From a checkpoint of a small masked image model: encoder patch size [8, 8].
Rows from block 5 of the encoder of a small masked image model, named by matrix and row number. Rows with one number within an expert belong to one neuron, the router's apart. Each number is 200 + 40 x the weight over its row's rms, rounded and kept within 0 to 999. All counts start at 0.
Before each expert's rows are labels from the 100 images, of 14848, where the router gives the expert most weight on average: "patch colour" is the nearest of a few named colours to the mean colour under the peak. Only what is clearly more common there than usual is listed. The data: made-up ball-and-stick molecule models. In brackets: how many of the 100.
# router: slot weights (encoder.blocks.5.mlp.router.weight, 16x256, trained with AdamW), inputs 0-255
# gate: expert gate (encoder.blocks.5.mlp.gate, 16x128x256), inputs 0-255
# up: expert up (encoder.blocks.5.mlp.up, 16x128x256), inputs 0-255
# down: expert down (encoder.blocks.5.mlp.down, 16x256x128, transposed), outputs 0-255

# expert 7
patch colour: black (68)
router.7,233,141,269,205,198,201,142,215,190,219,218,173,170,204,228,104,121,129,219,207,138,179,171,132,139,235,160,239,214,245,197,238,244,286,159,184,138,225,184,186,237,203,240,145,184,233,237,267,149,207,303,308,253,197,172,162,181,217,204,174,223,228,208,189,132,178,150,220,204,261,192,232,223,231,176,173,207,154,205,196,162,159,215,262,209,183,196,210,223,181,232,237,156,159,208,158,110,249,161,224,227,186,202,240,275,174,204,248,267,199,247,150,231,169,160,249,178,231,211,216,281,293,202,147,203,213,230,219,219,199,272,241,209,224,223,217,260,243,158,196,197,227,224,128,162,137,260,210,241,245,230,169,138,162,231,181,195,237,269,212,232,200,160,226,178,274,222,204,181,213,230,188,183,215,233,195,157,209,180,125,233,199,211,192,234,237,279,165,201,222,154,164,137,196,237,189,203,162,221,189,272,146,175,167,264,204,123,243,225,159,154,166,165,205,178,189,185,197,211,252,101,262,213,218,220,233,218,230,74,224,156,157,250,184,181,215,242,180,216,160,191,250,187,121,177,261,131,192,208,222,239,220,156,167,188,201
gate.0,176,210,215,211,198,171,210,260,235,236,120,182,242,187,207,164,186,116,125,143,168,243,182,269,114,156,199,189,185,208,236,183,178,246,228,145,174,241,190,185,165,210,190,188,188,154,166,235,189,211,203,225,189,208,244,219,201,197,247,129,186,216,104,233,203,147,227,169,203,173,232,335,238,243,150,138,186,185,287,163,185,209,225,259,152,193,192,182,226,232,254,250,197,275,181,179,233,124,209,170,189,230,200,280,87,152,271,239,180,240,246,173,254,152,210,170,218,240,218,296,178,211,195,272,250,156,202,205,213,212,232,246,181,233,265,205,257,234,232,143,140,218,137,195,156,205,176,161,213,181,188,191,219,268,207,166,247,231,238,238,143,182,261,112,179,161,188,242,206,131,163,310,235,136,183,169,185,226,210,220,195,195,97,196,157,222,171,149,233,211,224,189,157,184,161,209,235,195,147,185,186,236,142,213,151,200,237,270,180,233,133,194,205,209,259,214,223,152,148,248,161,233,186,304,207,226,226,203,174,215,177,182,192,181,211,193,223,218,195,162,196,153,245,258,188,183,248,195,254,170,150,230,231,195,199,167
up.0,224,206,104,232,147,212,203,203,188,214,201,188,216,204,212,188,197,261,235,220,218,220,183,192,246,137,238,194,223,206,143,221,90,202,236,229,168,232,187,219,237,93,310,199,153,256,121,223,224,158,187,170,217,141,133,158,211,185,176,228,188,199,136,209,253,287,206,277,164,192,216,228,161,184,249,258,204,240,199,186,209,256,123,164,222,247,258,209,223,203,155,216,222,232,266,191,163,243,189,257,136,184,151,190,259,210,233,245,199,175,188,268,244,208,222,200,184,158,200,180,174,190,182,215,208,247,239,182,180,131,203,245,170,180,171,217,140,189,217,166,170,187,179,210,165,178,219,225,139,238,200,180,257,125,142,211,199,173,219,211,154,206,200,204,278,95,254,253,255,253,232,166,145,256,248,250,231,238,113,166,216,192,206,183,221,183,192,181,205,243,182,276,209,97,198,214,159,297,213,220,191,210,151,218,218,285,267,190,175,141,244,243,212,237,179,254,261,121,188,193,181,166,185,106,216,234,176,222,132,125,171,218,191,244,166,163,175,232,209,222,208,161,199,189,228,259,207,179,191,130,146,223,165,185,242,185
down.0,235,180,224,274,178,176,175,168,214,241,161,161,169,164,188,241,191,195,190,216,171,273,130,245,228,198,202,216,234,206,196,216,223,208,145,154,201,181,186,156,182,260,160,204,157,252,76,185,218,263,193,226,190,176,216,195,166,166,228,155,137,237,195,215,259,248,191,217,231,180,181,141,196,193,208,89,189,173,208,209,226,181,252,182,214,275,300,206,237,130,207,227,180,206,140,191,108,190,195,190,194,196,196,170,130,175,224,246,198,259,173,85,201,139,190,175,213,211,223,270,205,212,195,137,204,149,204,199,145,181,217,180,218,216,267,172,251,191,189,193,164,195,99,232,190,228,249,155,253,236,209,172,193,284,200,168,194,203,184,258,197,235,195,200,147,199,172,159,237,203,208,225,245,198,118,197,169,183,286,154,129,172,242,197,129,223,258,223,243,144,232,214,117,209,169,258,237,288,169,231,246,233,205,187,174,222,215,150,230,200,247,173,130,136,204,182,123,210,201,181,201,191,266,212,212,215,185,182,233,319,150,229,173,118,229,240,180,266,243,239,217,230,208,220,241,229,188,181,173,236,252,244,218,190,139,302

# expert 0
patch colour: black (99)
router.0,255,201,213,226,245,158,190,155,195,298,188,213,232,239,181,166,134,211,216,182,153,197,176,158,196,210,260,227,121,190,202,195,185,241,153,159,191,172,262,184,179,144,185,209,301,303,167,195,222,200,243,251,218,233,215,169,165,148,217,180,273,193,219,221,150,148,209,195,165,203,169,240,251,212,255,259,151,210,198,222,190,181,236,252,205,139,270,163,213,170,219,182,252,130,229,205,187,178,208,241,210,213,173,204,190,215,227,146,268,207,190,200,240,162,137,287,300,162,215,132,251,231,175,191,152,202,144,125,256,273,186,221,217,226,220,251,230,150,224,241,111,262,195,190,207,252,259,181,146,226,187,146,208,117,197,213,208,179,223,218,176,233,264,219,248,133,312,175,155,127,243,226,177,140,219,195,174,190,185,247,250,216,166,231,190,218,197,183,273,211,132,211,207,248,226,206,211,179,208,214,220,114,125,211,276,229,190,196,201,199,212,259,212,248,228,198,256,216,209,264,158,244,122,180,241,216,187,246,223,144,189,230,178,205,213,163,258,156,251,214,233,142,169,116,214,218,162,173,171,212,252,229,152,209,161,147
gate.0,298,174,217,183,135,202,110,222,246,242,199,152,98,221,150,167,192,128,196,217,205,173,223,240,120,121,254,165,198,207,192,196,223,188,216,262,171,168,175,245,186,238,158,222,141,176,188,259,196,185,162,248,191,146,236,230,200,202,239,338,87,174,123,230,211,221,165,222,161,252,216,222,229,217,179,127,216,205,233,292,182,243,216,173,149,161,263,166,231,172,233,212,203,208,137,144,218,213,216,171,272,219,164,215,223,192,127,194,258,122,211,160,164,207,150,208,226,166,220,228,218,196,155,224,234,208,197,236,206,172,219,180,154,151,197,189,197,197,176,157,190,197,200,256,251,152,228,162,241,229,285,313,201,167,138,173,141,197,226,212,210,273,203,203,208,192,239,256,229,276,193,180,215,212,220,174,200,193,233,217,153,215,279,218,225,233,267,106,237,141,238,218,221,141,208,120,205,189,153,244,229,243,211,172,211,257,208,184,176,213,220,198,190,213,218,244,232,131,225,189,140,176,136,166,176,159,191,159,255,209,229,148,202,221,198,184,193,145,243,208,180,226,194,166,151,208,209,208,238,231,215,140,203,155,300,231
up.0,99,227,184,214,258,188,295,191,159,159,199,257,298,173,253,251,210,267,197,187,203,223,165,197,296,276,146,241,174,216,220,222,183,205,181,156,218,223,228,160,205,157,242,168,253,204,202,131,192,208,260,132,216,251,146,171,203,199,164,68,303,213,269,179,185,178,242,185,229,155,177,170,169,162,218,272,176,194,178,123,217,166,190,222,251,211,142,216,176,230,174,210,196,201,270,255,198,197,171,240,119,188,224,190,191,222,257,225,148,264,195,227,250,178,249,210,170,234,171,163,183,202,242,199,174,198,194,174,185,221,192,211,238,236,215,201,210,201,235,248,197,214,197,162,165,263,179,233,157,175,150,75,208,238,257,224,268,186,182,198,170,126,167,191,195,210,166,150,171,114,218,237,184,176,174,237,218,214,180,182,261,196,124,181,180,141,135,280,167,249,160,177,179,262,189,310,207,207,231,145,172,165,196,229,204,163,188,208,232,178,192,207,211,177,163,148,164,270,174,208,249,218,279,206,196,243,206,235,151,188,175,260,185,172,199,193,224,251,125,187,215,188,186,222,239,168,192,199,179,160,182,268,204,236,104,165
down.0,183,207,189,210,167,257,250,217,160,137,217,193,196,186,273,230,184,215,162,129,189,249,260,179,241,198,288,199,250,171,191,237,202,115,235,207,193,300,109,131,197,161,286,143,241,242,212,243,231,175,180,181,202,252,228,89,230,219,216,206,242,188,138,239,194,227,258,211,126,150,149,193,86,203,146,247,212,238,206,195,185,214,116,217,207,280,193,224,181,317,229,243,226,193,250,236,206,247,171,168,209,176,169,188,206,248,136,174,174,259,178,216,188,212,208,175,197,218,177,251,217,188,180,168,220,171,214,227,188,161,242,203,147,203,219,241,227,249,190,309,233,267,186,185,186,181,165,290,270,206,179,218,170,205,233,199,158,164,162,156,166,211,184,174,169,217,204,307,208,259,219,192,201,159,214,226,198,239,179,140,185,218,138,162,157,214,182,218,261,214,159,158,206,127,220,239,177,183,234,157,167,232,209,198,135,214,204,256,101,161,238,208,250,219,169,178,128,212,188,186,224,177,217,191,186,149,180,209,165,133,159,225,206,201,216,183,241,254,194,225,162,163,156,140,192,171,238,195,280,136,183,224,212,288,203,186

# expert 9
patch colour: black (75)
router.9,284,239,189,187,174,213,191,186,233,232,258,179,203,198,180,236,196,153,232,251,176,241,147,152,208,244,134,227,134,108,292,202,209,244,85,172,197,96,205,182,256,202,183,236,162,259,98,139,212,176,202,214,252,229,184,178,238,185,167,200,222,208,150,229,138,228,147,152,185,177,228,250,197,141,220,190,190,222,187,198,235,168,148,187,224,127,147,285,186,161,264,146,268,214,205,183,222,194,239,205,192,160,224,162,219,229,161,136,269,220,237,188,221,169,122,164,230,159,240,110,175,277,224,126,186,234,218,215,182,244,199,270,183,237,204,172,181,222,179,256,179,231,209,167,183,240,254,134,176,211,143,227,244,205,179,189,250,178,161,218,211,231,192,159,217,202,223,108,127,187,233,171,209,108,169,236,246,188,194,205,278,192,201,232,213,258,246,180,222,225,172,209,279,238,138,216,228,253,208,246,214,223,166,225,212,176,209,272,169,195,182,236,108,238,203,174,262,178,173,253,196,239,211,132,161,124,205,233,268,228,233,215,171,191,170,159,239,244,215,226,289,167,213,184,218,193,146,216,158,227,216,187,195,184,182,225
gate.3,195,123,177,220,222,199,286,214,227,241,197,159,191,203,187,154,223,261,164,201,147,232,134,227,227,231,188,200,200,202,173,204,201,240,227,225,255,182,194,234,195,191,170,216,217,159,152,226,186,250,161,203,160,281,215,250,167,203,221,152,191,270,158,206,230,139,173,173,195,231,201,203,163,133,255,209,250,156,168,255,177,178,190,234,218,146,171,137,275,242,260,283,208,251,155,195,194,163,194,235,178,241,312,176,157,180,129,226,124,177,235,220,136,256,191,237,167,210,239,167,155,240,176,230,201,197,199,160,155,160,121,114,215,142,151,181,191,219,209,163,125,181,137,182,157,187,285,198,258,203,187,189,246,154,240,226,149,155,263,145,214,210,217,202,239,118,188,238,249,216,289,180,132,118,210,225,227,199,205,246,182,248,151,167,196,198,182,217,274,208,213,243,237,164,169,181,233,279,122,210,187,197,123,212,165,237,159,202,235,151,294,208,266,202,221,182,279,213,198,188,147,181,229,156,182,250,241,140,223,171,164,196,247,194,222,166,204,167,210,275,218,240,243,234,202,209,272,171,160,211,213,253,152,163,189,135
up.3,224,150,154,263,209,158,266,205,240,251,195,146,200,197,176,143,219,219,164,182,160,227,124,181,212,217,163,231,195,209,180,207,207,259,227,205,253,191,213,227,210,181,194,207,252,149,149,270,166,228,148,187,160,274,213,256,173,176,231,168,181,237,157,207,225,131,146,188,215,256,162,203,201,114,251,227,236,153,196,250,217,181,196,239,219,147,164,162,248,252,237,271,242,244,216,201,183,139,223,232,191,178,278,167,164,186,137,218,122,178,287,230,155,216,169,241,212,177,202,196,137,230,173,236,172,164,246,210,154,135,139,109,237,156,214,178,166,237,216,152,150,158,169,142,164,213,254,179,214,194,179,218,216,201,271,234,134,162,185,115,222,181,289,230,227,125,228,241,272,210,259,133,126,129,202,283,191,194,190,233,212,239,184,149,240,219,171,198,261,225,220,243,238,190,199,226,223,230,112,209,146,208,155,188,194,234,191,232,190,153,293,200,263,202,248,182,254,194,178,206,139,207,232,180,198,230,206,140,233,165,154,204,238,204,232,189,238,170,190,259,218,251,268,225,190,204,271,162,162,242,207,205,126,142,141,156
down.3,217,195,114,181,170,211,207,255,135,153,236,199,254,167,300,166,171,252,223,191,197,279,219,214,164,204,200,235,155,190,229,179,204,160,154,175,171,174,244,246,174,181,310,167,195,218,210,167,188,164,162,199,198,116,194,155,238,163,198,163,163,229,212,177,239,230,136,245,253,250,179,108,183,228,166,253,184,209,224,170,271,223,171,161,175,207,175,201,211,244,202,240,155,209,204,137,114,199,214,230,219,113,170,217,205,227,286,110,210,180,171,237,247,217,148,188,202,252,158,270,193,261,191,234,177,189,218,209,155,182,180,231,156,177,224,285,186,102,184,191,245,165,235,171,244,225,139,206,188,248,257,163,236,219,182,236,250,153,106,221,119,219,213,265,241,209,191,191,219,240,106,172,243,218,220,182,219,226,298,136,181,216,227,242,172,153,253,196,182,234,166,213,181,192,233,158,284,172,281,161,216,157,189,209,281,165,178,238,217,197,163,214,230,220,214,181,198,232,204,245,209,282,222,160,203,196,196,197,177,194,162,239,178,177,192,210,224,200,238,178,158,54,154,232,168,178,245,204,165,224,225,239,201,259,209,169

# expert 14
patch colour: brown (53)
router.14,227,273,185,176,89,253,118,212,183,245,166,215,167,201,190,162,109,232,180,213,192,146,141,215,224,251,219,208,192,231,252,170,219,181,241,209,166,228,230,141,142,215,250,222,170,200,217,200,214,194,170,228,220,290,247,185,160,171,178,154,162,254,139,275,191,240,227,189,218,198,167,200,206,135,236,139,260,214,178,218,238,69,160,119,110,151,153,181,206,199,202,170,169,211,203,229,242,224,191,182,228,217,221,205,180,194,122,175,211,271,180,231,223,232,132,205,135,211,165,208,232,181,265,145,251,176,179,221,217,156,193,151,82,208,251,238,274,219,231,251,182,145,181,178,170,234,155,148,197,239,214,193,156,213,215,185,221,195,248,203,174,183,217,248,161,193,250,152,215,201,211,266,169,139,256,226,145,222,136,218,254,184,200,178,214,180,214,215,248,182,139,211,182,224,224,232,185,180,234,278,195,167,203,219,178,196,242,252,169,281,194,112,157,234,253,218,204,160,161,157,214,180,217,277,139,181,202,205,134,239,205,256,258,263,262,226,228,240,211,236,153,288,162,199,155,255,189,223,248,227,231,137,210,159,182,202
gate.1,181,257,180,175,257,242,226,222,176,275,124,235,157,225,169,85,231,133,117,218,258,247,172,211,203,196,231,222,252,237,198,171,201,143,216,175,231,139,204,218,161,256,166,202,218,205,220,202,139,250,277,273,203,246,198,206,234,234,193,205,132,228,208,219,242,221,215,220,187,182,137,237,163,213,197,254,180,197,225,198,201,187,132,210,281,139,219,216,147,209,110,217,295,236,245,159,141,149,217,216,197,161,195,117,193,139,194,222,109,153,191,269,226,217,183,221,179,196,179,191,217,277,179,152,207,222,173,225,207,259,205,213,156,133,204,244,167,225,208,169,228,180,167,174,190,186,199,110,186,237,205,150,170,181,143,223,277,210,273,232,245,191,206,225,102,197,183,221,170,182,200,196,161,293,230,234,177,176,189,204,155,217,225,264,246,155,240,195,201,174,249,156,201,209,181,194,246,100,173,154,172,216,202,192,162,137,175,192,226,164,185,188,234,224,215,171,145,195,243,180,210,154,221,157,222,206,242,270,227,147,153,266,230,270,196,187,173,227,231,257,190,290,198,199,265,238,194,243,201,157,115,210,174,144,163,279
up.1,155,202,242,150,223,233,205,178,188,198,212,207,186,223,253,179,236,205,154,208,197,198,173,133,208,155,213,151,112,240,190,152,261,166,194,135,176,159,200,157,240,171,164,172,124,229,135,265,246,194,206,260,202,251,174,218,232,195,127,164,208,216,227,265,171,136,189,239,241,245,259,271,190,138,227,264,152,237,231,211,228,147,194,199,229,123,188,215,222,263,105,195,226,191,122,203,154,212,218,273,237,177,196,131,180,205,250,223,120,167,183,178,223,239,171,167,189,180,212,216,171,169,195,245,204,173,219,148,208,256,283,167,149,242,246,228,194,219,143,226,258,230,197,155,192,185,217,209,154,250,146,188,263,180,158,186,174,165,262,271,228,171,190,277,152,251,255,180,211,179,255,190,133,226,169,225,179,159,129,195,163,245,229,202,235,180,236,184,183,212,236,199,203,221,208,201,231,232,228,100,179,208,280,228,140,170,176,119,240,130,123,144,160,194,145,199,185,197,212,215,234,208,220,139,192,182,268,163,182,198,184,254,242,244,167,221,280,217,256,249,225,197,288,207,164,207,153,120,207,271,186,185,268,243,210,176
down.1,239,198,195,205,280,217,309,235,191,240,227,242,174,131,175,179,223,122,260,242,174,181,197,211,217,236,165,161,160,229,281,149,233,170,225,93,205,196,205,161,210,193,105,166,230,198,149,250,191,240,142,211,251,243,131,192,207,238,229,150,215,222,251,192,174,237,151,176,171,138,197,188,200,164,267,189,124,144,236,178,250,240,233,171,172,233,218,231,223,192,196,243,241,187,195,272,251,168,166,170,217,213,151,164,183,262,200,167,165,168,265,215,205,219,223,195,213,205,216,218,185,194,143,268,201,182,208,192,235,189,132,210,199,219,315,152,270,228,182,242,165,156,302,130,206,167,171,152,281,202,205,176,193,210,140,88,229,237,219,219,225,265,233,155,159,187,167,225,240,243,202,144,184,186,160,153,180,175,175,246,136,212,176,221,143,247,212,205,222,158,215,246,219,187,218,202,301,159,192,177,216,190,193,225,244,218,221,206,222,245,259,208,209,257,253,273,187,168,222,190,150,178,196,137,178,251,223,174,227,149,254,136,205,200,169,150,168,245,202,185,195,229,176,210,148,153,109,193,226,190,145,162,151,209,286,165